A small self-supervised image encoder, trained from scratch.
Model: 6.47M parameters, 32-pixel images.
Training: soap at rate 0.0012, 7300 steps, batches of 128.
Rows from block 11, named by matrix and row number. Rows with one number belong to one channel. Each number is 128 + 32 x the weight over its row's rms, rounded and kept within 0 to 255. All counts start at 0. After the name is the row's rms in percent of the matrix's.
# convs0: first 3x3 conv (model.blocks.11.convs.0.weight, 176x176x3x3), inputs 99-109, a 3x3 kernel for each
# convs1: second 3x3 conv (model.blocks.11.convs.1.weight, 176x176x3x3, transposed), outputs 99-109, a 3x3 kernel for each
convs0.33 088 [126 112 129 169 136 166 157 127 148 153 115 120 118 135 173 131 103 101 137 125 104 132 120 147 118 135 114 139 155 193 124 151 132 176 183 168 153 177 177 168 165 172 137 132 107 117 176  58  99 148 124  99 155 125 161 180 133 213 148 120 134 153 151 139  72 123 135 122 171 176 149 205 125 110 148 129 173 105 161 168 144 132 106 103 114 103 131 150 140 183 159 136 126  91  98  49 163 101 138]
convs1.33 087 [ 39 138  85  75 111 139 169 120 107 175 128 104 111 132  54 100 129 144 141 129 134 110 108  89 102 147 121 145 161  85 125 113 169 127  95  85 176 145 135  72 113 127  74 137 117  71  93  58 135 138 134 154 104 115 127 126 187 117 122  61 106 155 109 131 174 103 169 189 146 110 166 142 168  94  78 138 122 100 152 116 121 114 125  98 127 109 100 108 129  91 106 136 123  87 126  47 177 114 105]
convs0.34 096 [143 140 132 164 126  51 119 122  69 159 161 217 126 157 138 141 160 114 148 193 118 116 138 162  95 195 150 174 158  98 161 104  98 151 150 195 149 140 126 160 147 216 116 138 100 151 112 113 164 151 198 143  87  64 133 136  91 150  92 142 112 172 128  69  74 248 116 159 126 174 115 223 117  45 122 114 147 100  97 111 114 163  95 187 152 110  85 145 122 167  59 148 154  45  95 188 109 130 126]
convs1.34 101 [ 63  81 144 107  76 104  94 107 144 116 136 164 135  98 139 158 116 164 145 120 125 129  92 161 116 108 202  70 125 140 168 123  85  89 108 120  98 115 136  72 145  94 162 134 134 104 108 111 156 191 132 184 142 135 157 121 178 149 166 157  77 111 138 144 188 130 133 100 164 111 119 161 129 128 188 198 160 202 216 126 154 138 110 128 103  98 116 118  94 120 158  75 219 112 134 177 139  61 172]
convs0.35 101 [186 116 176 171 137  73 126 121  86 120 186  70 152 152 146 112  77 151 135 161  96 172  78 133 105  53 134 143 175 104 169  96  58 220 181 148 177  89 124 105  69 117 108 143 101 166 123  73 156 180 124 151 105 113 159 142 158  92 106 132 124 109 173 117  82 140 165 129  74 118 119 181 112 107 150 104 100 120 117 150 138 194 114 120  85 115  96 194 117  83 131 127 122 134 108 179  71  77 137]
convs1.35 105 [115 113  98 159 111  51 144 137 159  91 148 109 151  86 114 133 178 140 111 111 117 136 148 162 152 164 113 143  89 157 129 125 141 142  35 194 147 154  68 136  85  95  81 153 137 115 110  66 133 144  78 118 136 179 107 111 153 182 160 114 173 138  77 170 128 161 126 136 172 118  82 156 114 191  93 143 110 164 161 119 136 123 132 132 120  99 114 129 117 120  97 162 102 112  99 143 123 105 143]
convs0.36 102 [134 158 113 123 130 200 136 119  84 158  91 152 149  90 142 131 249 101  98 126 149 138 149  95 148 171  30  92 101 221 125 119  80  91 158 156  69 125 160 109 140 140  97 105 112  92 124 167 185 107 113 113 101 142 124 148 239 209 149 130 109 151 145 159 160 146 164 145 150 149 141 111 106 101 140 130 163  74 159  90 121 120 121 157  78 150 163 118  79  93 164 119 108 118 156 143 155 111  69]
convs1.36 107 [143 135 136 121 110  91 111 166 137 158 130 129 126 131 107 122 113 192 147  88 133 139 111 112 111 130 184 119  58 111 125 147 121 156 131  71 181  92 183 113 112 107 142 185 184 115 142 125 158 161 167 158 168  90 146 136 172  52 143 131  59 113 200 112 149 160 133  21 139 117 173  75 151 129 117 122 132  95 100  67 192 106 136 172  96 107 168 110 138 166 115 109  63  95  78 123  73  99 132]
convs0.37 093 [ 79 170 163 123 149 164 148 202 154 118 158 126 186  98 127 198 111  90 159  93 156 135 131  93 173 146  53 126  92  98 205 113 128 108 101 146  94 142 127  96  93  94 131 143 110 143 102 181 124 113 140 120 118 121  94 129 133 142  72 144 133 126 123 192 186 117 150 124 160 135 175 184 180 117  69 113 102  99 115 155 117  76 134 123 148  95  53  74 155  95 143 139 193 142 140 106  86 117  68]
convs1.37 096 [157 121  85  77 128 108  43  87 133 138 116 132 117 159 117 153 129 189 110 122 120 100  93 174  80 135  93  47 127  81 123 183  71 141 115 153 120  95  88 128  81  50 190 139 114 154  81  93 136 120 137 120 212 120 190 148 113 128  73 110  66 142 113  76  82 146 115  87 124 123  67  82 183  62  89 139 111  96 123 152 125 126 156 168 134 127 154 150 130 151 138 106  94 100  61 186 135  66 152]
convs0.38 098 [102 123 172 106 151  96 172  88 146 131  92 111 128 106 170  99 164 100 118 165 145 115  96 121  56 137 125 124 105  99 128 144 172 104  80 106  92 133  76 129 102 138 117 157  99 154 145 182 135 116 140 125 107  89 128 124 127 146 122 116 128 148 141 142 123 172 157 174 156  89 136 132 129 173  99 164 132 163 142  86 136 129 127 145 122 188 124 175 142 134 131 168 168 157 113 147 142 203 103]
convs1.38 096 [124 142 127 148 134 125 122 137  96 131 155 125 135 149 145 201 186 145 134 159 123 191 175 180 145 118 100 136  95 101 110 148 150 129 119 182 141 102  98 141 159  81 119 186 127 170 175 172 161 194 128 173 116  98 126 157 124 107  94  91  88 122 109 150 106 160 118 130 124 106 148  56 103 131 163  82 153 152 117  72 121 112 148 117 126 105 103 102 133 122  80 183  84 108 226 171 153 113 113]
convs0.39 112 [115 117 112 123 104 103  79 118 122  94 135 148  84 121  81  93 136 130 153 159 104 115 110 152 131 164 115 137  78 123 122  66 141 146 137 140 139 173 157 159 116  91 154  88 135 121 133 150 104  88 112  85 140 159 102  84  86  86  48 131 120 133 111 169 218  82 129  78 156 120 186 133  28 221 134 116 136  84  73 161 143 113 158 133 140 130 114 101 116 123 113 163 118  93  91 146 166 104 129]
convs1.39 112 [116 191 178  88 162  86 168 129  93 129 162 127 143 162 158 138 110 133 102 103 145 158 154  50 115  69 143  89 174  54 214 190 149 170 157 118 124 148 108 136 129  91 145  57 136 153 173 167 134 124 153 158 117 151 105 133 134 151 133 122 138 121 143 165 144 143 123 152 130 155  51 153 126 166 110 146  63 160 138 110 196  97 129  92  98 112 255 150 122 104 173 135 102 143 136 170  80 151 204]
convs0.40 094 [210 123 128 104 126  86 142 192  84 156 178 125 141 135 106 142  83 100 177  85 196 134 157 125  99 158  82 150  76 157  69  75 157 152 131 130 177 128 154 149 194 131 162  96 130 134 114  88 150 114  87  85 159 124  62 163 103  98 108 103 123 156 105 147  80 155 163 164 169  66  94  88 167 131 136 166 105  95 117 175 174 181 112  89 151  89 183 105 119  83 138 171 175 131  67 129  94 101 131]
convs1.40 095 [ 68 122 131 104 157 156  86 163 126 135 100 178 147 103 113 166  80 120 150 125 192 166 145  89 121 128  37 123 126 142  65 177 138  74 190 101 141 166 108 184  95 157 127 113  86  95 144 139 138 126 132 155  83 125 124 172 136 114 106 150 146 139 154  97 125 115 118 125  93 172 106 145 153 128 171  56 119 119  94  88  92  97 133 151  78 111  73 122 141 137 118 113 196 191 130 121 137  79 125]
convs0.41 106 [179  70 149 155 153 102 137 136 106 117 112  94  73 136 159 119 157 121 105 157 108 120 149 128 175 129 120 132 126 113 133 120  90 108  96 135 121 112  85  96 115 130 132 149 166 135  75 119 118 228  90 151 118 138 149 108 123 171 157 170  89 169 145 154 168 160  99 160  96 122  85 100 144 119 110 143 132 169 117 146 160 147  94 117 116 192  74 210 137  83 103 187  84  64 165 112 105 140 102]
convs1.41 106 [118 125 113 104 133 110 122 145 159 161  54 127 148  97 121 157 110  80 125 185  47  69 148 144 183  98 134 131 165  92  39 185 105  96  70 133 108 150 126 155 120 180 127 144  96 108 205 118 139 135  89  90  76 124  89 100 111 152  51 137  81 163 147 181 162 120 171 127 103 184  91 157  67 128  97 137  89 130  97 161 129 142 135 123 112 179 137 122 120 121 167  82 131 159 144 100 180 133 128]
convs0.42 092 [144 167 126  34  81 141 153 169 153  99 124 118 187 141 113 141  83 120  63  89 111 132 255 135 132 145  84  63  95 125 104 148 144  98 134 132 215 156 160 144 132  79 104  99  94 110 126 129 117 181 105  98 134 117 125 147 107  29  62 104 144 149 136 140 200 125 121  77  92 108 159  19  79 144 140 125 134 138  82 158 120 126 113 123 163 140 129  65 157 178 123  84 212 184 233 135 165 102  98]
convs1.42 098 [124  77 103 147 153  83 107 112 104 119  93 123  97  48 122 150 142 193 169 118 158 159 138 139  73 105 153 104 133 117  95 132 152 140 138 179  81 189 127 187 164  98  91 144 114 116 103 104 104 123  94 148 188 149 118 151  84 121 105 176 114  88 124 134 163 131 106  88 135  71 106 138 111 179 150 127 100 137 126  54 121 132 190 167 119 103  73 199  71 171 117 193  96 163 134  73  76 166 100]
convs0.43 099 [126  76 177 100 125 142 161 110  90 121 122 144 140 227 154 143 135 148 100 147 145 191 183 141 106 127  87  88  86 117 160 159 169 153 190 106 109 131 104 187 197 162  73 144 168 108 132 132 116  87 143 142 145 111 126 112 176 148 178 147 106 114 134  85  80 122 166 126  93 148  37  53 109 158 104 162 127  87 130 137 131 108 138  79 144 157 141 102 151 149  93 174 171 194 156 113 108 163 174]
convs1.43 102 [147 129 102 131 121 145 101 114 145 142 159 141 124 111 121 177 164 141 104 101  95 104  80 135  59  97 123  50  77  89 204 130 114 146 151 131 146 132 117 108 126 115 121  89 137 174  93 133  87  96 123 184 125 126 151 165 119 150 152 121 100 150 113  94 136 167  53 119 165  87  80 104 141 120 128 125 141 103 193  92 140 172 117 112  98 104 124 129 162 142  78  80 127 141  82 118 153 158 151]
convs0.44 092 [171 124 117 101 127 105  82  93 121 118 177 223 154 171 175 124 110 126 113 146  49 148  78 119 116 127 129 113 133 177 130 144 163 206  55  96 164 172 166  65 119 107 119 180  88 160 131 123 145 181 154 124  94 140 105 128 143 118 149 122  91 111  99 191  99 149 119 126 177 131 129 124 175  77 168 170 123 154 113 104 127 166 106 157 167 120 194  90 103  72 158 131  70 108 181  73 122 150 172]
convs1.44 092 [119 126 113 113 115 137 119 100 117  99 126 103 141 104 114 108 180 169 138 146 121 118 144 194 117 121 107  76 169  75  95 173 128 129 159 124 175  67  61  97 143 142 153  99 154 113 126 111  83 137  98 125 141 142 146 106 151  94 102  47 122 120 119 115 122 150  92  91  53 145 139  92 102 122  97  85 119 101 101 180 110 144 113 128  61  72  71  89  77 126 151 152  95  87 117 106 156 191 137]
convs0.45 101 [134 113 114 135 137 156 138 175  92 121 145 114 105 137 132 157 139 152 141 130 190 157 116 197 128 121  83 152  91 159 129 104  90 134 113  90 148  67  96 177 109  90 124 117 135  73 153 143 137 127 159 144 121 156  95 113 137 122  95 137  85  89 178 125 124 160 168 155 165 114 179 181 119  71  82 117 152 148  96  97 186 225 127  95 106 124 138  97 157 131 143 149 169 142 184 109 132 146  96]
convs1.45 104 [106 141 158  91 125 160 115 111 141 131 136 101 126 144  97 123 157 140  65  96 138  77  71  74 113 151 122  76 117 133 125 103 131 135  92  68  87 126  85  98 157 127 161 122 137 121 116 131 117 127 108 119 116 163 184 125 146  69 203 111 122 129  96 102 123 137 103 113  97 169 127 127  78 106 144 103 115 127  97  77 157 133  98  75 124 114  84 171 176 116 119  51  93 149 117 108 189 141  90]
convs0.46 096 [132 103 113 123 149  81  95 147 169 129 149 125 133 146 116 168 106 143 125 222 118 131 114 188  99 162 142 190 139 104  89 140  96 153 122 101 107 131 129 128 160 124  64 109 141 145 113 176 117 121  86 149 118 144 163 122 177 107 121  87 173 136 131 163 146  99 115 145 133 144  80  91 128  86 145 154  60 170 112  95 142 199 205 136 119 151 191 152  98 100  91 114 160 143 153 185  84 141 137]
convs1.46 095 [ 89 121 117  90 169 143  94 121  93 130 156  88 123 123 145 163  75 133 130 195 125 157 116 109 154 144 124 218  99  87 143 183 121 169 202 124 103  78 157 126 111 144 197 139  94 102 100  93 155 143 131 122 134 191 130 118  95 128 112 155  70  88 154 153 124 136  80 134  94 119 137 129 119 208 133 132 156 124 141 139 147 151 125 122 130 113 117 131 110 189  98 172 150 133  88 107  96 150 165]
convs0.47 096 [107 155 142 127  88 134 123 141 145 165 132 125  76 126 180 102 121 186 112 166 157 150 136 128 124 197 138  89 100 155  44 209 144  79 103 146 124 154 188  65  73 147 135 121 169 128  97 135 118 140 137 131 134 177 131  77 179 115 127 109  80 119 124 136 143 159 164 123 130 137 110 131 208 171 191  97 151 165 137 179 207 121 121 147  84  69  99 120 129 124 167 103 134  64 119 101 100 115 136]
convs1.47 100 [100 160 151 113 166  94 195 121 125 106  87 173 104 128 146 117 108 228 156 152  97  97 140 148 152  12 182  81  42 115 141 111 139 143 177  88  67 113 116  56  47 150 173  82 136  88 130 124 186 111 148  71 142  73 120 117 152 119 137 170 118 125  97 102 131 116 126 134 160 159 112 127 138  54 120 119 130  98  76  65 103 108 138 127 115 185 184 210  92 164  96 147  89 137 136 164  55 101 163]
convs0.48 091 [110 127 134 152 169 130 143 114  54  91 135 108 132 153 167  43 135 107 143 105 124 116 109 136 159  68  50  96 128 155 134 128 125 146 165 100 116 194  79  91 115 167 136 119 134  88 137 136 115  69 121 115 158 147  91  43 136 134 104 149 132 117 120 121 169  79 115 134 145 138 129 151  96  78 171 146 119 112 193 128  80 134 106 160 131 110 168 158 150 105 136 132 134  93 101 173 130 107 160]
convs1.48 097 [119 144  77 128 108 147 102  99 172 130 181 124 139 142 144 170 106 114 133 164 144 100 137 129 164 170 134 153 118 135 137 150 136  78  55 137 163  87 103 107 152 142 152 145 122 136  86 133 155 118 109 116 159 141 116  96 102 113 122 114 107 130  98  60  87 119 115 159 137  82 129 127 110 129  80 124  90  66 125 140 148  81  90 126 122 166 133 122 120  63  92 107 142 141  55 103 141 118 165]
convs0.49 097 [116 140 116 174 163 189 123 119 141 172 106 112 101 129 109 155 145 107 101  90 124 111 123 150 129 162 137  84 133  54 113 137 140  37  84  85 107 144 165 134 110  87 146  45 142 124  87 174 149  94 116  73 159 123 164 150 119 146 163 103 134  87 118 146 155 113  98 220 121 122 105 158 121 157 173 143 117 111  86 185 126 131 123 166 108 109 146 110 137 151 143 124 135 114  97 138  68 144 112]
convs1.49 093 [207 122 135 144 133 104 142 152  83 195  78 194 117 157 141 147 120 151 130 122  83 124  95 148 166 209 184 136 149 140  80  81 158 191 105 140  95 143 132 196 140  76 102 133 185 109 112 209 135 146 114 140  81  95  76 139  97 130 122 167 193 159 130 128 144  95  92  73 131 125 185  95 121 145  97 160 116 143  98 180 189  91 125 133 141 177 153  47 128 203 161 108 178 150 108 169 107 129 135]
convs0.50 092 [196 151 112 121 125  85 154 182 127 115  97 175 105 143 149  58 120 130 165 112  71 100  99 176 123 158 158 119 142  96 234 121 135 134 156 125 115  98 130 138  88  98 114 146 157 142  85 152 185  88 124 203 120 132 131 111 165  75 101 145 103 120 149 160 136 112 128  94 175 184  86  53 147  75 155 102 155 113 125  95  85 142  91 117  91 192  94 124 175 104 125 129 115 184 110  91  85  92 143]
convs1.50 091 [147  24  82 124 177 140 186 134 133 151 150 151 133 110 151 142 127 176 118 115 119 127 114 150 118  83 107 105  98 120  84 113 177  98 127 174 142  86  61 133  83 182 101 110 228 125 130 120 135  90 113 118 147 144 147 104 141 145 154 141 191 105  69 152 155 112 158 169 166 118  27 136 133 121  61  79  66 158  90  99 179 138  84 120 112 100 124 151 145 128 111 121 123 163  78 145 161 111 177]
convs0.51 107 [127 117 157 148 109 123 132 143  99 138 210 171 133 103 118 108 112 126 121 147 130 109 142 109 133 112 128 144 136 104 130  78 171 102 194 148  81 120  90 116 133 121  94 167 104 138 112 112 109 152 128 197 110 142 132 105 106  61 129 167 120 129 135 166 171 152 114 140 157 166  99 156 124 104 106 144 129 151 103 179 124 173 100 144  94 122  58 110 117 172 133 133 157 154 114 151 164 112 101]
convs1.51 107 [132 111 116 117  79 124 133 131 142 142 171 156 169 179 149 125 100  99 124 127 156  96 154 178 119 185 153 177  99 211 108 126 142 121 149 130 145 108 188 126  81 205 119  78 111 135 122  85  94  80 129 121  57 109  85 107 152 149 175 128 139 119 175  39 123 115 180 140 131 123 131 159 129  88  78 104 141 104 180  61 158  83 110 136 157 122 145 180 131  84 108 208  99 116 143 115 123 104 151]
convs0.52 097 [119 111  60 137 160 181 153 165 193 126 149 139 128 121 152 109  96 154  82  69 125 136 165 150 115 151 113 153 130 123 148 152  95 132 152 129 142 162 129 110  96  79 120 122 123 104 140 140 145 117 114 109 140 111  69 118 107  92  97 140 144 189 149 169 120 109 177  78 155 117 151 155 143  74 132 143 135 237 114 139  67 168 155 137 124 107  60 137 129 240  69  65 122 166 120 107 148  81 140]
convs1.52 096 [135  85 143 140 106 136 128 166 161 159 153 142 162 144 135 111 129 192 115 147 108  60 163 128 103 167 174 138  71  65 152 124 133 113 157 112 115 122 125  79 136 140 177 162 108 128 114 111 149 105  76 117 130  72  80  89 164 115 107 132 123 137 128 155 134 143 126 126 101 142 150 125  98 106 151 168  95 104 167 134 114 131 147 123 145 162 118 147  98  68 137 242 100  71 168 150 181  26 123]
convs0.53 098 [184 111 182 172 161 124 143  97 124 134  88 172 111 141 155 129  69 143 119 160 168 126 104 107 120  72 124  96 140 126 133 163 110 106  75  83 124 124 115 115 128 134 140 179 119 133 126  78 129 126 147 145 139 123 186 120 154 113 113  69 113 144 146 134 118 119 116 177 114 106  88 107 100 105 124 147 147 174 103 140 124 109 142 140 116 120 112  94 114 187 136  92  85 150  54  50 141 150 109]
convs1.53 097 [108 143 116 149 112 174 196 143 123 175 140  92 136 172 128  91 120 128 132 166 120 180 139 121 143 113 126 109  99 170 151 138 146 115 122 127 169 127 201 160 169 140 157  91 107 101 143 155 144 132 121 132 114 148 124 164  61  94 124 147 116 145  89  92 106 129  64 132 139 136 137 108 132 129 171 140 136  97 140 115 123 152 131 129  63 106 120  72 141 154 123  89 141 154 147 110 130 116 188]
convs0.54 095 [115 144 132 174 159 159 115  71 134  90  95 153 138 111 141 107 122 170 160 122 132 159  95 144 144 101  87 142 111 178  91 111  98 151 139 130 198 124 124 111 103 103 122 147 111 119 139 162  98 174 188 153 127 126 152 244 141  93 187 131 114 152 130 147 148 118 131 163 134 180  80 104  71  81 134 117  84 120  51  84 121 115 145  92 115 145  93 109 106 121 134 132  81 133 105 117 167  92 142]
convs1.54 100 [133 140 150  87 128 118  87 155 154  48 140 135 108 103 170 119 166 169 124 107 219 145 151  62 132 140 199 172  70  59 123  68 133 125  34 151 153  54  84 156 118 110  88  52  96 110 118 114 147  88 136 129 130 110 143  99 132 113 118 168 140 131  73 205 131 199 155 121 126 115  81 106 116 179 118 121 106 191 162 150 145 107 102 133  90 109  87 113 128 120 105 138  77 147  67 115 126  85 122]
convs0.55 096 [124 161 116 137 103 100  79 108 123 104  81  69 188 104 112 156 125  99 102 149 111  90 131 127 176 144 170 151 137 132 133 122 127 133 133  79  70 138 150 110 134 198 186 141 107 179 136  85 164 116  99 141  99 128 123 171 133 156 138 128 155 149 137 195 113 169 121  83 162  95 138 135 149 142 116 143 183 117  96  82 206 159  72  88  96  86 132 129 116 130 104 133 174 155 132 126 129 183 211]
convs1.55 102 [ 91 133 108 149 131 146 157  96 147 120 190 153 200 141 144 117 124 116 106 160 115 154  90 131 112 198 135 116 136 138  93 128 170 187 143 199  93 145 139 113 142 131 121 136 125  78 155 170  81 188 138 114 115 136 129  86 155 166 153 104 121  56 104 160 142 119 144 117  99 152 150 200 176 107 144  58  56 152 148 148 114 163 116 104 140 111 112  66 161 108  44 103 161 126 109  96 128 119 106]
convs0.56 100 [118 116 111 131  77 124 157 101 125 146 145 143  76 152 173 157 143 134 173  92  81  98 229 157 121 119 157 103 110 135 146  98 166 124  74 161 148  96 124  61  85 106 125 164  96 152 163 118  76 169 143 153 115 106 107 148 149 139 143 137 153 192 156 141 120 139 138 136 206 168 113 171 118 130 108 177  97  79 125 135 218 109 178 140 111 155 162 163 101  94 123 164 106 128 102 111 157 128 111]
convs1.56 098 [179 125 167 207 125  65 124  66  82 155 154  85 150 174 140 115  90 153 126 124 151 173 140 127 154 111  84 107 102 112 193 218  87 137 159 121 136 149 166 204 193 192 162 150 135 135  80 123 147 134 102  96 107 134  77 138 101 120 132  98  61 180 177 157 139  91 160 149 141 111 173 168  47  60 148 134 107  68 133 123 123 156 136 121 137 131 118 137 168 144  71 146 101 101  98 127 127  95 198]
convs0.57 102 [130 168 134 134 101 104 123 145 129 187 145 121 131 118 124 164 119 158 149 193 129 154 165 110 136 172 142 108 144  82 166  94 120 134  87 129 166 125  97 112 108 110 168  66 160 163 171  84 106 120 193 132 114 103 106  90  93  82 123 143 140  89 100 190 130  91 146  99 128 145 141 131 120 145  68 161 130 135 168 137 122 137 172  90 101 103 149 169 103 156 134 134  95  38 151  82 123 124 175]
convs1.57 105 [158 158 173 167 127 116 130 102 159 130 103 108  88 111 106 107  87 119 140  71 152 149  56 130 122  92 150  76 103 100 173 186 139 143 141 116 154 165 130 135 171 176 154 137  81 155 134 124 157 169 193 158 139 126  78 120 155 159  91 144 186  75 131 193  87 138 244  86 180 117 163 218 144 138  93 128 166 102 127 170 165 153 135  97 127 140 139 135 164 139 137  44  90 143 115 157 106 134 118]
convs0.58 108 [ 76  63  88  69 112  86 115 129 137 117 114 141 104 124  89 121 127  98 139 105 181 143  98 120  96 125 129 130 120 178 116  57  86 155 105 133 185 111 168 175 124  99 107 130  80  78  88  97 132  83 176  82  95  99 135 116 130 122 106 191 115  65 142 161  92 127 130 123 137  83 171 111 114 129 156  59 185 131 134 110 185 141  84 138 121 102  60 133  89 125 107  77 108 196 115 141 117 134 146]
convs1.58 104 [139 108 135 144  67 119 139 175 164 121 157 112 134 116  99 172  98 200 143 109 120  82 126 140 170 179 132  85 192 181 175  98 118 115 149 101 164 145 181 142 153 114 122  96  89  80 128  89 135 100 103 124 155 172 126 104 116  91 155 125 121 149  76 113 125 135 152 120 100 113 101 157 138  95 110 184  63 145 124 121 113 192 147 174 119 165  91 130 173 145 124 106 143  78 142  72 124 133 134]
convs0.59 097 [147 129 102 134 114 122 102 127 111 102 192 179 147 132 163 157 179 150 116 148 147 119 137 107 149 131 172 153 121 122 143 122 161  96  90 131 139 121  68 139 119 120 138 143 120 112 168 110 109  97 129  94  99  82 147  81  90 156 128 114 172 145 154 124  93 158 150 100 137 167  99 105  97 180  97 131 143  86 131 114 114  91  97  76 134  77  85 112 135 191 139 127 188 186 100  78 109 105 169]
convs1.59 095 [129 156  72 129 137 111 138 123  97 107  72 137  83  83  63  86  22 120  95 128 192 132 128 165 131 180 114 125 189 223 167  73 116 162 129 140 170 114 182 168 130 123 111 157 117 138 100 151 106 173 125 116 110 141 155 131 128 102 117 117 186 152 118  92  81 113  97 124  88 121 166 132 182 129 121  62  98 131 165  90 114  90 118 116 131  97  65 179 163 123 177  98 182 185 141  80 118 164 109]
convs0.60 103 [128 118 175  79  88 104 111 130 119 114 123 157 121 154 120 165 122 100 162 169 125 140 192 136  80  48 115 138 105 165  72  73 151 120 132  89 132 177 103 112 153  84 129 124  90 113 134 158 135 123 114 109 161  80 191 191 144 180 225 100 145 104 162 136 146 186  97 195  99  76 108 123 160 119 108 175 148 152 158  96 187 169  90 132  76 125 120 123 177 116  80 204 138 151 142 120 159  94 148]
convs1.60 100 [114 173 119 159 128 137 128 115 162 160 141 142 168 137 123  73 111  76 119 189 139  57 152 106 153 162 139 130 110  80 151 192 129 127 168 129 110 155 116 120 109  84 143 126 110 147 194 131 122 179  64 170  95  85 156 136 155 155  99  97  91 134 134 152  70 121 115  94 167 132 103 129 129 155 137 109 125 111 165 106  96 161 127 112 127 128  67 168 136 122 149 132  98 130  69 162  79 141 147]
convs0.61 096 [111 117 172 119 100 121 124 109 150 214 102 125  61 153 223  93 124 100 167 122 139  29 127  59 149 150 103 110  96 104 129 105 131 187 143 110 177 176 134  86 149 110 155 150 144 140 143  82 118 113 161  84  79  74  83 127  90 106  93  83 119 104 115  96  99 111 127 142 159 109  81  81 158 121 152 196 141 107  98 108 130 159  94  90  97 135  44 135 124 149 139  79  71 105 131 119 113  78 167]
convs1.61 096 [128  75 135  96 148 134  95 173 141 138 165 109  99 132 129  69 114  77 135 104 138 182  85 151 142 142 148 201 174 196  92 122 106 102 155 169 154  81  78  22 175 184 104 106 104 115 102 138 119  76 198 129 111 120 127 182 105 176 147 216 104 185 179 145 153  67 152 113 172  89 121 155 161 112 115 162 130 136 184 101 105 166 130 139  96  52 110 134 157 126  97 188  97 130 171 153 139 103  77]
convs0.62 098 [125 135  88 124 100 173 160 131 138 118 102 167  82 150 184 120 144 171  90 115 127 174  98 127 154 158 102 140 117  52 133 115 153  99 107 140  97 124 134 125  91 130 141 221 115 182  96 158  79 165 116 151 110 101 166 131  63 129 192 146 126 112 181 119 131  75 163  94 114 133 104 107  77 102 105 167 105  71 134 177 123 130  82  99 142 113  92 154 148 147 144 144  85 184 155 125  86 137 107]
convs1.62 097 [ 88 112 104 108 167 195 136 149 159  83 134  69 108 130 102 104 169 145 129 154 124 126 165 155 101 121 176 132 123 153 222 122  91 112  78 168 189  76 139 129 138 132 129 157 138  97 139 133 157 106 114 126 155 177 105 135 172  96 138 142 121 150 102 120 110  91 149 146 126 112  92 115 140 156  84  93 179 158 132 124 142 126 133  97  88 145 138 137 131  82  66  90 143 132 119 178 131 189 102]
convs0.63 108 [112 101  21  93 150 109 129 167 224 169 215 123 171  95 154 187  99  82 137 143 125 124 167 100 138 147 135 208 128 132 105  67  56 136 184 117 111 178  82 128  75 127 182 138 124 160 125 179 135 112 141 133 172  81 100 146 116  97 131 116 143  91 145 165 135 111 171 151  81 153 167 135 135 104 164 106 138 127  95 200 130 152 119 143 145 150  91 132 137 163 131 160 198 158 169 187 110 131 139]
convs1.63 113 [102 176  81 139 164 128 167  96 147 131 130 125  45 159 126 121  42 178 102 197 106 122 105 156 132 167  83 116 127 110 117 173 135 149  93 120 115 129 106 111 105  90 154  96 110 159 156  89 132  88 106 162 186 139 123 118  87 101  86 185 136 126 174 103 102 144  93 133 157 148 155 142 107 121  75 159 127  95  79 153 184 120 126 134 178 122  66  76  64 142 108 124  77 136  67 137  85 130 121]
convs0.64 099 [176 128  99 142  75 146 165  79  80 144  99 113 119 157 161 158 160 158 129 158 135 110 138 139 101 144 160  17  90 168 135 138 171 136 141 106 161 148 149 105 105 152  89  99 102 128 110 153 138 133  52 132 160 105 131 164 130 108 109  77 125 122  99 160 172 128  92 104  75 157  60 126 103 121 117  90 104 138 127 100  99 152 119 129 132  68 193 192  78  90 151 127 134 129 101 101  67 108 186]
convs1.64 101 [167 152 131 122 112 129  80 116 135 147 123 127  90 154 135 128 197 169  96 129 119 171 127 188 122 203 138  99 105 161 129 136  74 166 104 153 178 134 102  78 133 237 140  78 169 155 179  86 171  99 167 112 142 152 144 104 146 200  88 127 124  70 121 169 154 177 144 187 109  66  64  64  88  82 136 108 109 151 186 105 136 130 150 169 141 135 143 163 123 136 102 153 119 101 152 189 146 124 152]
convs0.65 102 [196  87 139  92 133 140 141 144 208  74 116 166 177 123 184 142 109 118 157 135 196 153 141 180 118 113  95 188  88  83 101  74 157 134  93 138 133  66 118 135  84 164 218 171  99 133 143 158 155 135 107 126 170 107  70 139 128 120 130 146 107 112 132 149 136  85 115 126 154  54 138 159 153 138 130 103  84  94 119 135 109 102 135 157 142 116 122 107 112 129  64 120 130 118 130 173 135 147 103]
convs1.65 101 [186  90  99 167  70 108 120  89 139  99 120 101  94 127 115 128 151 143 148  90 131 154 109 153 146 127 136 144 118 137 129 156  74 125 163  98  86 148  89 145 172 159 147  84 222 122  73  91 125 118 100 113 182 139 101 169 127 154  76 132  91 141 142 167 106  65 172  90 100 149 121 133 141 187 165 105  94 194  80 106 192 161 115  57 136 114 139 156 144 145 196 103 167 130 199 126 153  73 136]
convs0.66 089 [121 120 197 100  54 111 104  84 147 119 135 131 106  78 161 108 137  80  93 131 142 156 145 132  88  99 174 122 142 160 140 142 127 111 111  91 134 184  72 147 111  87 125 125 125 130 124 125 138 162 153 136  82 176  90 153 133 120 144  87 153 181 119 128 143 102 127  81  86 119 139 127  66 129 134 133 137 124 144 167 130 155 163 131  82 120 144 143 136 154 136 117 111 105 168 145 186 156 168]
convs1.66 087 [ 88  76  75 125 141 152 173 125 113 135 171 105 112  79  72 113  72 147 118 121 122 140 132 152 147 119 129 142 111 153 172 171 172 129 188 140 103 105 108 170 116 179 143 106 110 118 116 116 129  51  84 119 131 140 134 138  84 114 117  99 178  48 116  98  95  92 140 111 139  86  98 113 145  61 117 103 138 122 111  70  89 102 141 116  96 113 110 100 132 131 112 173 132  96 127 109 119 209  78]
convs0.67 096 [ 88 140 109 121  76 128 121 128 135 153 182  70 111 112 118 100 125 104 111 118  91 125 101 141 127 101  91 105  79 160 107 117  96 129  78  85 160 178 168 131  83 125 121  97 153 150  84 120 111 133 154 147  82 109 132 182 120 126 135 135  73 143 105 156 179  85 135 115 125 142 129 131 128 135 148 141 190  97 149  72 180 156  80 154 169 160  65  96 155 130 114  79 205 162 110 121 106  90 101]
convs1.67 094 [131 127 122  86 108 116 110 123  94 139 127 123  81 123 106 104 137  83 114 114 220 116 166 111 132 111 118 151 187 144 168  63 102 100 198  71 107 105 161 149 121 137 133 126  99 140 104  82 149 118 132 117 105 151 153 130 178 120 112 139 130 102 112 114  89 112  63 152 158 104  93 103  97 132  98  93 190 135 123  74 145 144 118 136 121 102 120 105 113  83 152 103 150 155 163 123  99 107 100]